config = dict(
    crop_scale_min=1,
    num_classes=2,
    encoder_norm='layernorm',
    encoder_activation='gelu',
    encoder_conv_stem=True,
    encoder_layers=6,
    encoder_width=512,
    decoder_norm='groupnorm',
    decoder_activation='gelu',
    decoder_weight_standardization=True,
    decoder_attention=False,
    init='small_normal',
    residual_init='none',
    momentum=0.9,
    batch_size=64,
)
Rows from block 2 of the encoder of a small segmentation model, named by matrix and row number. Rows with one number belong to one neuron. Each number is 200 + 40 x the weight over its row's rms, rounded and kept within 0 to 999. All counts start at 0. After the name is the row's rms in percent of the matrix's.
After each neuron's rows are labels from the 100 images, of 14976, where the neuron reaches its highest value: "top examples" is what is common among them; "lies over" is the class under the peak. Only what is clearly more common there than usual is listed. The data: rosettes with rotational symmetry.
# fc1: MLP up (encoder.blocks.2.mlp.fc1.weight, 1536x512), inputs 384-511
# fc2: MLP down (encoder.blocks.2.mlp.fc2.weight, 512x1536, transposed), outputs 384-511

fc1.675,096,116,192,274,238,95,218,266,240,145,219,176,175,174,206,224,188,185,165,186,207,238,211,236,245,161,166,182,160,274,174,252,223,215,238,210,135,206,212,134,179,232,214,230,203,204,215,183,195,207,217,192,163,238,176,204,262,248,208,270,171,231,209,174,263,191,241,161,204,205,155,190,236,167,179,222,184,217,186,243,201,230,190,162,230,194,158,185,148,206,156,146,48,168,207,267,260,198,138,247,238,183,155,147,275,206,183,207,199,235,199,135,149,145,191,206,232,147,245,126,226,217,221,184,150,172,119,225,237
fc2.675,114,147,245,174,213,251,221,214,204,274,233,186,217,231,134,110,196,149,169,220,208,186,177,260,186,165,192,176,214,188,206,141,188,256,256,185,148,178,144,191,218,194,179,200,236,190,226,181,236,275,213,196,149,133,284,177,200,112,181,193,207,180,234,257,230,197,236,232,195,197,188,175,220,199,169,191,148,220,224,214,120,216,177,213,154,244,178,235,99,217,210,224,216,269,229,218,115,154,155,180,209,222,198,209,126,120,270,212,230,161,141,219,212,233,97,166,118,167,257,129,279,181,214,192,177,222,171,187,173
top examples: grey
lies over: rosette

fc1.745,072,227,216,213,213,174,195,166,209,183,164,156,211,160,266,249,215,197,167,267,205,189,131,227,169,222,202,185,143,91,205,144,214,197,291,226,182,180,201,188,149,232,185,210,227,133,209,228,226,157,168,200,255,220,148,161,333,207,185,265,274,140,216,216,251,203,253,210,113,141,144,224,196,182,284,159,186,243,183,135,221,164,263,162,278,198,187,201,173,202,184,194,191,99,212,210,236,164,239,299,257,189,200,179,179,244,187,221,172,271,197,223,223,193,282,274,192,237,184,196,256,158,157,219,202,171,157,273,197
fc2.745,070,170,181,159,187,186,94,190,211,241,252,219,82,165,165,130,185,187,218,192,148,246,177,222,245,183,137,165,182,250,200,206,186,215,198,181,215,246,277,197,229,284,183,231,134,251,198,228,150,206,216,220,168,232,166,132,155,210,214,226,209,202,157,192,196,136,224,193,170,251,220,251,248,192,259,171,139,184,198,195,226,159,134,185,169,202,178,198,203,189,160,218,241,169,178,212,242,138,149,168,184,184,122,166,195,238,212,221,273,239,177,204,162,168,208,207,147,155,184,125,226,186,204,175,152,222,149,191,237
top examples: off centre
lies over: backdrop

fc1.419,148,214,207,214,232,275,206,195,277,214,258,52,206,228,281,224,215,206,200,272,150,243,182,235,207,218,226,216,159,162,183,166,178,251,147,255,166,237,189,181,256,175,162,206,234,220,227,188,228,271,246,108,179,174,196,238,168,151,228,273,192,221,217,245,220,247,228,202,243,206,272,177,228,193,182,181,193,174,323,254,158,163,163,134,230,273,170,221,173,235,137,223,227,185,159,145,219,185,247,197,130,199,244,213,216,254,145,178,159,213,224,160,274,160,155,244,177,194,192,195,141,198,166,152,244,223,186,229,191
fc2.419,140,183,181,229,185,100,109,144,158,163,246,240,199,123,212,270,229,168,258,264,235,167,201,164,149,189,115,174,155,200,258,225,187,228,253,219,215,153,205,190,233,242,219,201,166,251,199,185,168,180,199,211,201,189,193,220,174,266,246,250,242,211,114,288,215,241,170,240,198,226,235,215,133,179,217,254,253,194,245,209,210,220,269,232,208,166,266,195,238,161,209,149,251,291,275,168,231,200,212,163,179,308,234,184,203,204,253,106,204,230,192,137,174,93,241,210,170,189,204,161,163,224,211,274,161,221,207,169,197
top examples: dark
lies over: rosette

fc1.44,081,146,194,213,250,160,269,199,142,193,227,239,248,205,132,228,156,175,285,183,262,217,184,185,265,148,251,186,165,192,211,141,218,246,209,222,183,150,162,242,213,271,188,207,229,244,163,198,232,174,241,185,246,205,192,161,184,185,262,204,121,200,213,199,162,180,191,225,238,222,231,194,132,190,227,256,146,233,199,140,248,177,159,256,236,187,167,266,288,180,194,239,169,138,236,144,198,128,166,164,248,201,287,150,227,153,175,190,197,131,200,221,225,163,191,194,152,194,188,213,142,135,138,203,199,235,223,162,224
fc2.44,089,180,222,225,251,226,125,237,163,192,258,191,201,174,169,201,152,219,308,212,103,121,210,101,235,166,267,166,234,212,167,182,223,219,245,210,198,215,150,144,264,164,206,180,172,257,158,204,194,244,164,203,213,220,242,186,204,238,251,85,168,239,130,168,288,176,187,154,225,175,191,237,113,121,185,133,226,162,199,258,186,174,126,202,236,211,287,187,228,215,280,268,202,194,247,211,165,243,237,144,213,245,188,209,166,195,189,201,239,194,156,197,152,198,274,242,102,208,129,188,220,145,196,176,189,255,204,207,171
top examples: grey
lies over: rosette

fc1.137,121,198,191,165,172,180,177,206,191,230,170,193,235,224,178,172,154,267,211,272,140,225,226,221,218,114,138,214,156,198,159,221,259,181,280,181,189,199,163,206,183,195,210,230,155,176,211,222,254,257,182,126,149,188,198,239,169,218,186,249,188,234,191,216,190,190,170,222,258,186,179,199,218,219,220,136,131,176,117,252,122,146,144,127,230,196,229,144,213,206,314,255,260,134,174,187,214,242,149,150,183,202,237,273,151,219,171,201,207,227,243,202,176,228,187,228,96,229,166,218,142,211,222,204,185,242,248,212,174
fc2.137,112,162,213,277,169,183,266,139,215,148,218,234,221,211,249,288,235,186,170,251,182,230,227,227,192,231,223,285,144,138,231,224,196,125,191,160,173,210,119,173,105,231,250,230,228,223,224,226,217,151,282,167,182,206,177,165,218,135,191,212,186,149,188,244,209,232,221,175,267,198,184,223,169,269,228,188,241,188,170,260,206,166,132,220,143,215,297,199,135,121,172,169,182,189,186,180,211,210,201,118,120,225,193,238,124,256,181,98,180,207,144,180,218,215,119,260,225,181,282,212,125,166,202,235,159,132,214,166,267
top examples: grey
lies over: rosette

fc1.405,111,144,201,195,223,136,186,179,210,203,73,271,126,240,250,227,240,194,271,289,157,160,136,206,207,199,169,148,231,144,218,158,175,249,246,225,219,197,190,153,195,206,247,206,160,210,272,168,198,198,177,133,146,179,235,158,270,206,208,245,226,206,177,184,200,160,236,174,236,233,238,143,204,199,177,215,160,270,222,218,200,231,220,197,189,270,205,241,175,246,249,285,351,197,168,205,179,203,152,180,212,140,194,254,253,247,167,185,177,219,243,220,180,183,231,178,249,182,181,199,211,225,308,229,222,143,160,225,182
fc2.405,117,166,183,229,175,295,201,230,199,232,247,161,211,177,159,276,188,181,150,152,150,231,179,192,269,193,234,210,224,234,242,200,166,219,167,203,160,143,213,264,157,243,140,203,124,220,207,146,227,214,215,225,156,207,219,146,193,159,174,196,222,248,156,159,159,264,214,221,272,230,143,107,123,190,137,214,217,197,150,150,174,264,132,185,235,231,193,178,233,146,201,187,270,166,202,213,188,201,251,272,221,204,157,182,214,188,207,201,204,202,159,195,197,193,207,186,134,216,275,166,167,228,217,242,227,168,150,111,217
top examples: pinwheel
lies over: rosette

fc1.743,133,258,215,215,181,203,154,255,185,198,176,204,175,202,188,166,152,160,219,204,191,146,181,151,192,121,209,220,277,112,214,232,174,160,243,243,158,135,179,224,242,239,233,231,159,234,146,198,202,243,261,172,163,181,196,148,174,131,167,206,219,193,258,211,95,213,256,188,153,179,173,168,125,260,259,159,177,200,184,254,266,210,267,212,224,232,202,232,186,242,271,187,287,272,238,183,204,246,238,245,294,193,236,205,238,173,315,173,210,164,109,190,172,184,200,191,218,203,195,153,172,219,279,274,142,156,195,251,96
fc2.743,138,242,187,237,124,191,153,174,203,224,87,213,175,217,213,196,173,219,218,248,136,250,179,209,222,216,153,246,170,170,201,175,128,243,176,195,261,275,241,177,236,177,209,212,204,204,199,205,200,217,162,182,228,252,180,166,198,168,163,221,242,177,151,117,224,206,253,193,188,207,222,238,229,156,182,191,178,111,173,173,153,176,185,273,189,243,224,189,287,274,178,229,122,274,146,214,231,206,200,213,183,189,205,144,163,187,181,144,190,233,203,195,254,208,172,198,280,260,206,225,164,191,175,209,169,247,190,164,145
top examples: dark
lies over: rosette

fc1.89,088,156,210,173,199,249,157,209,148,231,265,151,201,156,251,222,208,197,229,214,164,238,170,259,185,226,195,222,221,220,177,211,207,285,286,189,164,102,196,216,187,173,195,225,251,196,175,229,176,250,254,201,178,157,224,245,235,247,192,236,223,155,178,180,147,261,208,223,167,199,174,199,177,169,184,111,185,250,242,239,136,211,198,185,262,139,199,218,188,263,207,195,148,166,155,224,178,182,273,242,217,170,181,199,146,207,183,247,178,214,245,125,206,190,260,167,219,161,144,256,233,179,164,175,241,172,232,168,195
fc2.89,088,237,226,180,170,226,180,177,226,248,192,273,153,246,173,168,209,226,234,153,267,201,230,219,205,178,204,231,202,255,243,157,210,271,249,233,194,187,156,223,167,148,212,240,133,123,235,167,215,135,141,223,261,246,236,176,164,169,119,258,231,193,173,200,214,211,248,205,295,172,244,152,210,217,239,232,211,206,270,233,161,231,236,206,184,254,150,167,222,216,225,203,129,267,240,254,164,250,155,204,196,236,227,241,162,203,209,249,156,250,172,198,141,173,189,180,197,139,230,211,129,222,144,202,181,183,228,245,247
top examples: grey; dark; nine-fold
lies over: backdrop

fc1.320,080,264,197,200,219,138,244,234,266,252,102,156,163,228,200,195,143,140,194,223,224,233,208,156,163,205,207,203,208,226,198,227,254,104,211,122,239,219,241,186,203,238,170,231,202,162,233,273,225,234,216,159,167,170,237,178,249,226,223,154,194,156,169,184,198,286,284,141,249,211,170,221,192,280,290,178,202,180,136,228,140,178,173,199,182,186,229,229,174,129,246,202,164,168,180,200,249,183,212,191,192,179,191,213,221,185,155,205,266,259,176,257,214,194,157,245,179,235,227,198,220,105,260,174,224,212,149,215,177
fc2.320,085,217,173,224,225,274,196,224,255,178,212,133,153,126,233,120,268,217,245,176,239,185,138,133,249,166,167,201,192,148,258,265,217,171,231,157,246,194,214,234,193,261,195,244,251,180,212,151,225,240,213,229,194,186,205,148,177,211,184,233,244,194,217,256,166,228,178,235,162,261,241,141,206,136,247,236,218,197,192,282,203,174,195,107,273,231,188,208,174,212,163,291,147,202,325,266,187,186,257,202,184,201,135,231,199,137,181,198,231,232,200,129,238,208,209,244,263,211,224,206,183,187,167,86,216,167,165,212,185
top examples: pinwheel; dark; grey
lies over: backdrop

fc1.340,114,208,173,185,192,143,160,231,236,203,127,236,251,257,151,204,144,180,209,168,184,223,153,192,223,171,187,228,158,180,133,268,178,246,241,193,230,238,232,212,193,181,237,233,214,282,185,219,264,138,203,170,214,205,178,168,181,183,167,161,160,206,227,160,132,264,219,241,210,220,201,183,217,188,205,228,126,172,158,133,234,213,229,177,127,191,172,312,161,190,206,151,197,233,261,298,184,175,235,156,228,222,224,216,189,233,209,260,212,253,146,191,141,237,206,162,197,162,165,136,225,186,169,210,149,192,270,142,216
fc2.340,119,247,201,203,271,238,282,152,168,171,207,204,119,231,229,277,189,177,189,231,246,178,172,222,157,203,215,243,230,153,231,173,119,199,242,162,205,203,115,173,174,232,207,200,246,167,267,221,139,202,163,184,212,213,168,232,190,217,221,206,156,166,179,104,237,211,204,161,211,214,248,129,200,170,174,148,181,231,144,162,172,183,190,326,121,175,209,218,173,191,202,221,149,231,142,254,222,206,260,167,186,169,175,130,270,170,158,259,219,189,188,191,243,208,186,138,173,182,147,210,128,160,230,199,146,175,225,144,103
top examples: grey
lies over: rosette

fc1.605,138,159,287,158,183,240,184,208,185,285,188,165,246,163,121,171,202,293,155,137,206,220,177,247,216,182,222,158,198,205,219,138,272,184,233,245,206,190,265,200,179,147,203,203,213,198,193,224,191,153,219,149,120,186,165,232,200,213,281,215,198,122,270,228,221,169,237,206,220,222,173,158,210,273,175,202,240,151,217,193,129,166,237,150,129,215,161,197,237,189,222,192,163,214,255,154,224,183,158,206,243,257,220,189,172,170,103,262,172,262,212,145,230,197,169,199,170,258,192,107,150,212,175,237,169,174,219,246,184
fc2.605,147,151,226,181,240,220,235,159,175,201,255,229,180,150,224,257,209,194,204,173,142,159,215,152,175,159,181,164,211,223,192,162,170,154,209,215,190,202,260,169,217,179,195,182,197,208,248,215,191,149,119,221,201,191,181,214,189,196,219,154,192,198,279,168,193,181,185,147,275,215,158,215,187,159,209,212,205,184,171,220,184,146,174,204,232,204,136,129,213,199,212,116,206,137,260,152,180,232,274,238,230,221,173,106,206,278,178,178,219,190,245,257,169,202,195,215,191,182,217,183,259,198,212,245,217,171,214,181,143
top examples: three-fold; grey; dark
lies over: rosette

fc1.204,088,209,197,185,199,222,198,142,278,275,233,200,224,204,137,144,181,251,248,138,151,158,210,236,157,222,254,177,254,257,236,156,170,147,107,189,218,217,229,170,229,226,213,215,185,193,217,159,205,238,249,198,237,220,128,222,259,200,301,202,175,175,144,204,172,131,161,178,215,263,185,270,258,196,227,205,232,237,210,199,222,124,196,224,172,175,248,256,191,132,171,192,201,170,235,160,143,188,222,190,233,231,307,253,230,262,225,117,207,188,206,221,239,167,193,249,262,131,228,239,235,128,150,188,171,235,131,183,238
fc2.204,091,152,193,181,212,206,155,206,218,125,220,241,125,237,230,162,202,160,237,231,175,202,167,258,245,119,215,183,144,136,209,192,189,215,144,206,257,207,253,271,256,228,145,264,170,229,226,229,189,209,166,158,195,185,209,234,209,189,135,225,177,174,207,198,210,209,182,184,196,223,251,270,144,182,217,212,274,239,231,178,193,223,172,200,265,203,211,190,208,184,196,198,201,212,155,186,162,225,240,244,216,244,140,238,235,179,153,171,154,128,214,190,201,157,227,136,195,247,251,214,185,184,199,172,141,179,186,241,276
top examples: mirrored
lies over: backdrop

fc1.543,069,97,133,253,207,191,190,251,205,232,195,181,146,242,190,207,158,225,203,247,220,141,239,266,214,216,230,145,220,177,176,186,251,236,192,180,195,262,177,191,198,242,185,160,234,224,219,166,257,220,205,230,222,246,225,158,132,196,121,259,170,264,235,208,190,145,230,145,198,150,133,198,234,111,187,168,261,225,234,163,264,157,206,207,207,257,151,170,227,146,164,143,234,256,257,191,229,180,233,245,228,166,186,295,221,131,207,239,158,122,177,206,203,199,140,164,230,227,163,186,241,137,244,187,166,284,183,211,179
fc2.543,075,306,168,197,265,240,158,182,177,235,218,186,212,206,260,102,178,164,192,246,142,119,190,168,241,249,178,194,183,246,131,243,239,240,118,208,217,229,183,266,193,158,149,280,194,229,88,106,193,149,225,227,218,112,182,204,251,210,169,226,214,237,193,166,231,239,101,179,267,202,170,243,181,184,267,208,174,215,278,202,204,186,186,194,203,223,162,185,147,225,182,201,283,227,191,188,167,220,208,154,192,216,184,210,177,240,202,209,228,258,179,132,218,139,189,210,299,264,196,194,255,229,237,138,216,257,201,213,192
top examples: dark
lies over: backdrop

fc1.234,144,163,227,238,247,206,188,202,234,159,192,219,249,218,250,228,182,253,276,175,240,267,179,192,205,181,255,133,152,170,223,222,251,165,208,152,144,229,175,154,145,254,151,163,243,211,127,217,217,187,184,244,151,219,132,158,293,254,233,188,217,159,187,199,253,264,219,206,197,226,197,188,120,177,268,163,183,173,285,186,209,215,265,186,330,244,299,211,135,209,202,275,99,178,221,187,101,179,169,235,184,157,164,226,171,195,247,174,214,203,186,173,167,167,157,216,144,240,185,180,257,217,229,130,142,200,148,220,153
fc2.234,141,157,170,132,202,254,253,275,103,149,247,140,163,162,193,161,208,154,243,248,202,232,211,106,163,302,216,203,149,187,257,205,263,214,248,159,251,194,231,213,188,182,237,173,246,174,220,228,160,225,208,187,251,193,194,185,234,218,185,217,149,204,210,249,211,220,166,190,244,238,307,234,175,202,191,208,187,198,225,214,217,175,211,188,179,216,239,246,177,226,122,200,177,196,181,206,221,258,160,187,131,203,232,212,194,188,181,226,203,188,232,167,207,187,251,202,218,227,178,203,205,253,164,178,232,166,196,216,201
top examples: pinwheel
lies over: rosette

fc1.279,080,167,170,232,236,255,289,160,192,239,211,152,194,192,195,174,132,240,139,266,176,214,145,251,161,202,226,154,169,256,212,208,236,173,179,149,162,291,258,157,202,235,280,168,134,265,243,240,202,180,169,247,192,224,180,243,238,200,158,220,183,215,193,185,199,162,165,273,163,212,148,229,170,179,120,155,190,206,213,177,190,133,183,171,287,158,123,191,176,203,216,140,115,164,258,215,194,245,179,146,237,254,215,213,161,195,208,150,194,253,207,193,159,130,199,181,214,207,223,229,257,241,255,164,172,236,220,226,247
fc2.279,081,229,198,203,204,116,223,233,231,157,223,248,203,254,182,217,238,214,235,198,163,248,175,157,207,253,277,181,192,158,224,181,200,249,120,244,215,168,176,188,222,209,191,234,207,172,199,307,192,149,211,220,198,218,127,146,143,121,163,223,234,142,162,219,261,221,192,193,281,255,233,191,168,205,291,212,218,237,238,114,124,191,186,277,208,139,245,210,194,199,218,185,172,235,182,237,183,202,183,223,129,170,277,141,210,119,197,264,248,204,207,241,179,241,199,269,218,225,207,203,181,203,197,216,240,169,246,260,237
top examples: dark; grey; nine-fold
lies over: rosette

fc1.30,119,187,176,224,206,159,164,231,177,233,231,127,264,262,186,263,106,283,199,232,188,204,242,207,200,168,163,178,285,186,134,248,183,265,177,202,184,235,242,244,152,127,218,234,156,192,187,257,224,179,159,163,231,169,228,204,214,175,206,279,234,246,242,199,164,203,255,188,190,168,130,208,189,219,215,181,154,105,179,215,193,130,283,128,196,189,164,275,273,167,220,211,215,144,219,69,258,240,270,197,241,137,173,128,236,208,164,183,114,232,197,170,202,227,165,173,222,162,180,290,214,202,205,217,244,181,232,152,274
fc2.30,107,243,281,175,154,227,199,215,235,136,168,204,275,204,100,225,258,236,177,168,200,225,135,206,229,266,186,226,241,143,224,205,211,149,139,220,152,178,271,152,154,198,201,175,163,195,143,207,229,154,229,170,189,193,213,249,203,121,226,257,135,219,187,170,213,248,220,167,196,228,154,168,265,227,176,181,207,217,262,229,267,199,242,228,238,237,208,136,168,205,180,173,182,240,233,132,167,176,157,209,174,136,138,178,211,224,212,212,247,195,218,251,175,154,214,232,216,224,270,246,188,196,230,169,148,310,216,228,218
top examples: off centre
lies over: backdrop

fc1.454,102,278,173,180,188,231,199,245,228,192,146,269,219,200,185,188,227,226,171,270,252,162,179,201,219,226,298,150,241,176,213,185,143,176,173,255,210,226,170,230,217,196,160,233,208,252,182,239,244,185,213,194,127,232,222,177,223,232,208,112,188,232,253,195,222,142,184,242,226,186,145,168,174,183,251,209,113,252,201,210,174,187,278,219,230,184,156,166,227,200,245,92,180,233,147,156,185,241,263,291,218,246,163,192,172,198,193,226,150,194,201,165,195,154,282,117,223,232,185,191,279,248,234,250,199,166,181,153,171
fc2.454,104,221,200,238,215,174,250,239,189,170,213,212,156,361,178,313,209,218,205,233,259,207,175,149,215,310,256,241,182,204,206,174,228,161,182,163,128,201,233,136,243,213,173,144,164,145,174,213,269,234,153,238,186,169,195,142,204,127,224,212,216,211,221,188,197,145,228,232,119,177,202,176,183,181,270,179,157,170,198,125,273,209,210,203,146,239,237,140,203,253,205,223,243,170,119,169,197,122,153,171,167,189,233,148,162,172,246,279,215,214,232,237,117,213,199,202,152,234,250,178,159,205,186,213,182,257,206,110,228
top examples: off centre; ten-fold
lies over: rosette

fc1.261,075,216,179,198,222,190,95,241,195,251,235,196,231,186,163,223,115,272,219,259,145,211,247,213,173,160,162,123,259,183,138,204,255,156,164,198,239,240,233,134,184,192,195,269,152,150,214,233,172,206,322,174,134,244,260,152,168,107,121,168,238,225,166,152,178,141,236,216,197,156,225,186,186,216,237,195,205,227,231,191,182,232,171,188,79,220,229,237,199,235,223,185,240,181,152,177,169,185,203,284,82,186,178,223,197,197,136,201,208,229,224,237,225,239,229,291,187,255,196,179,169,198,181,231,168,192,210,273,177
fc2.261,078,215,205,233,208,208,255,243,172,224,162,176,141,227,222,266,243,173,230,227,212,182,172,273,250,225,217,246,192,193,172,186,157,169,184,204,178,215,201,188,160,212,141,154,226,90,211,233,239,131,258,241,178,199,209,163,184,186,203,143,168,133,257,146,122,236,179,220,185,156,195,176,201,247,248,201,216,190,230,150,237,186,135,273,183,87,186,216,201,185,140,230,149,184,197,132,212,155,215,196,247,162,274,221,199,157,97,180,235,116,145,211,233,225,209,179,161,225,257,229,175,248,127,168,116,233,175,191,220
top examples: pinwheel
lies over: rosette

fc1.60,093,221,250,198,195,157,246,195,217,286,270,210,241,219,202,206,195,230,238,272,100,180,161,160,273,216,206,185,119,220,164,134,276,127,214,207,229,229,237,231,263,211,218,219,216,197,233,198,192,182,231,166,273,251,188,219,155,242,264,231,162,230,265,173,225,227,166,154,191,225,217,201,205,191,199,166,227,190,177,241,137,103,115,255,182,205,258,248,185,221,187,220,214,216,158,141,249,173,182,186,181,274,222,320,188,234,214,193,193,193,202,157,223,194,181,268,140,228,225,180,215,256,150,260,212,178,212,190,217
fc2.60,081,156,270,215,200,169,158,189,257,226,259,257,219,189,189,172,173,191,162,160,183,235,235,191,233,188,110,179,234,179,199,196,221,230,153,181,186,218,125,161,171,238,171,258,243,173,182,209,170,178,171,233,211,210,191,123,157,196,197,189,185,192,233,205,201,171,189,203,237,152,135,152,152,204,138,288,171,207,225,229,154,204,196,154,140,203,218,163,206,150,186,164,161,221,136,191,254,187,145,158,264,245,230,173,214,169,169,177,218,210,240,115,242,135,133,229,232,230,251,248,222,250,142,186,181,219,123,219,178
top examples: grey
lies over: rosette

fc1.485,128,212,200,137,173,215,157,193,218,210,149,179,160,199,179,205,205,264,155,176,234,198,107,235,271,254,230,139,190,161,207,269,256,208,203,194,151,214,148,189,233,187,187,220,114,181,220,206,143,165,217,169,171,164,148,292,185,186,174,191,267,225,168,187,207,179,197,203,195,212,114,210,229,342,206,217,208,191,274,283,237,207,190,171,198,245,198,180,263,193,156,257,137,200,214,189,191,207,244,204,272,182,255,159,225,211,179,289,205,209,183,146,164,205,319,197,240,220,253,170,241,162,203,238,130,203,107,305,271
fc2.485,126,170,153,145,186,209,172,205,179,215,195,199,181,202,267,230,185,199,229,176,223,200,176,216,224,258,124,167,205,186,185,163,180,279,193,157,259,169,199,229,221,189,217,97,241,266,121,197,224,184,133,214,150,219,180,222,233,219,235,207,173,272,191,203,276,236,173,204,193,183,177,159,169,177,260,192,237,129,228,177,137,260,200,171,226,235,156,209,171,289,166,213,212,140,163,274,279,198,182,235,188,228,124,231,164,238,234,194,167,153,185,262,188,214,158,207,194,224,214,208,238,203,243,222,233,167,264,217,233
top examples: grey
lies over: rosette

fc1.549,125,168,176,216,309,139,289,187,167,192,200,201,256,261,229,128,142,230,189,294,209,211,209,193,210,209,264,225,188,188,224,211,231,165,245,162,205,173,220,226,183,230,112,132,213,197,190,132,235,216,145,138,213,210,141,149,184,160,231,250,191,139,198,238,184,182,231,255,208,212,222,171,133,156,189,119,121,210,249,222,217,287,237,173,235,205,163,257,162,248,237,182,165,163,203,218,180,262,278,246,138,172,187,252,237,145,257,172,259,163,171,217,196,166,215,173,165,219,144,138,234,179,233,90,201,165,230,133,210
fc2.549,134,203,173,269,194,152,183,223,188,187,217,105,205,212,166,243,241,238,259,143,251,264,244,180,134,251,217,201,164,241,173,174,196,157,217,239,237,170,234,162,296,245,147,207,184,278,281,170,141,222,251,138,225,207,193,152,210,200,203,241,254,259,202,233,163,168,224,175,126,183,186,181,184,188,146,239,184,205,276,203,141,188,153,214,141,213,161,216,180,193,236,180,155,164,153,184,270,218,213,232,161,195,234,217,184,235,266,205,211,173,175,190,188,285,189,188,240,201,252,187,201,185,194,192,210,223,201,161,231
top examples: pinwheel; grey
lies over: rosette

fc1.422,113,195,120,149,199,252,148,192,285,188,168,216,189,203,178,200,141,201,191,193,157,269,226,201,230,228,201,178,149,222,172,172,170,261,231,227,203,237,225,116,204,178,261,159,214,170,219,198,198,189,168,153,222,290,245,174,167,273,236,167,219,222,189,189,180,224,207,203,258,113,176,209,213,197,170,182,168,143,221,181,201,209,158,188,182,166,131,241,211,147,257,206,199,240,253,280,144,180,217,144,270,263,245,233,137,173,196,256,240,219,237,239,269,223,224,191,208,266,222,107,224,229,163,178,223,265,206,316,245
fc2.422,116,201,213,170,279,215,216,189,184,200,211,245,198,223,191,215,195,216,227,142,167,183,218,196,207,223,237,265,124,157,202,215,176,190,198,150,225,246,59,169,224,237,261,227,214,215,233,204,231,132,259,179,181,228,176,221,227,215,255,149,208,170,202,295,211,210,196,209,217,227,178,142,192,233,316,201,150,124,201,165,198,230,164,162,238,168,138,227,177,195,228,158,190,144,108,112,154,178,165,155,164,305,197,242,195,248,202,177,189,226,138,174,214,147,226,188,239,196,222,236,142,246,225,184,139,133,196,285,200
top examples: three-fold
lies over: rosette

fc1.490,095,225,270,176,177,219,204,175,221,181,204,205,243,197,249,223,201,172,134,159,235,219,213,158,216,218,190,214,256,143,228,206,121,161,185,228,258,200,171,248,259,213,165,166,196,153,120,174,116,200,231,292,124,260,198,168,167,199,302,227,200,167,265,262,256,178,180,285,191,226,216,231,163,261,207,131,277,209,245,206,173,249,236,207,232,208,230,153,201,194,197,285,209,200,191,207,204,251,242,154,209,134,227,217,174,212,247,190,227,155,197,223,163,170,141,205,267,154,239,228,176,238,226,221,191,178,182,179,180
fc2.490,097,244,228,217,246,130,239,188,281,218,211,220,212,210,167,209,225,238,235,206,217,183,270,115,163,222,274,160,175,114,169,210,156,229,169,171,142,151,175,167,238,258,256,161,96,212,223,160,254,128,239,242,247,182,198,202,205,155,194,232,298,170,142,195,249,185,196,153,186,211,203,168,200,275,255,151,256,201,159,262,182,179,193,202,199,280,234,189,190,230,141,201,261,138,229,183,219,204,177,228,150,218,230,273,189,280,239,233,216,221,236,164,132,146,278,275,118,120,216,156,163,208,162,113,136,206,201,153,150
top examples: mirrored; dark; grey
lies over: rosette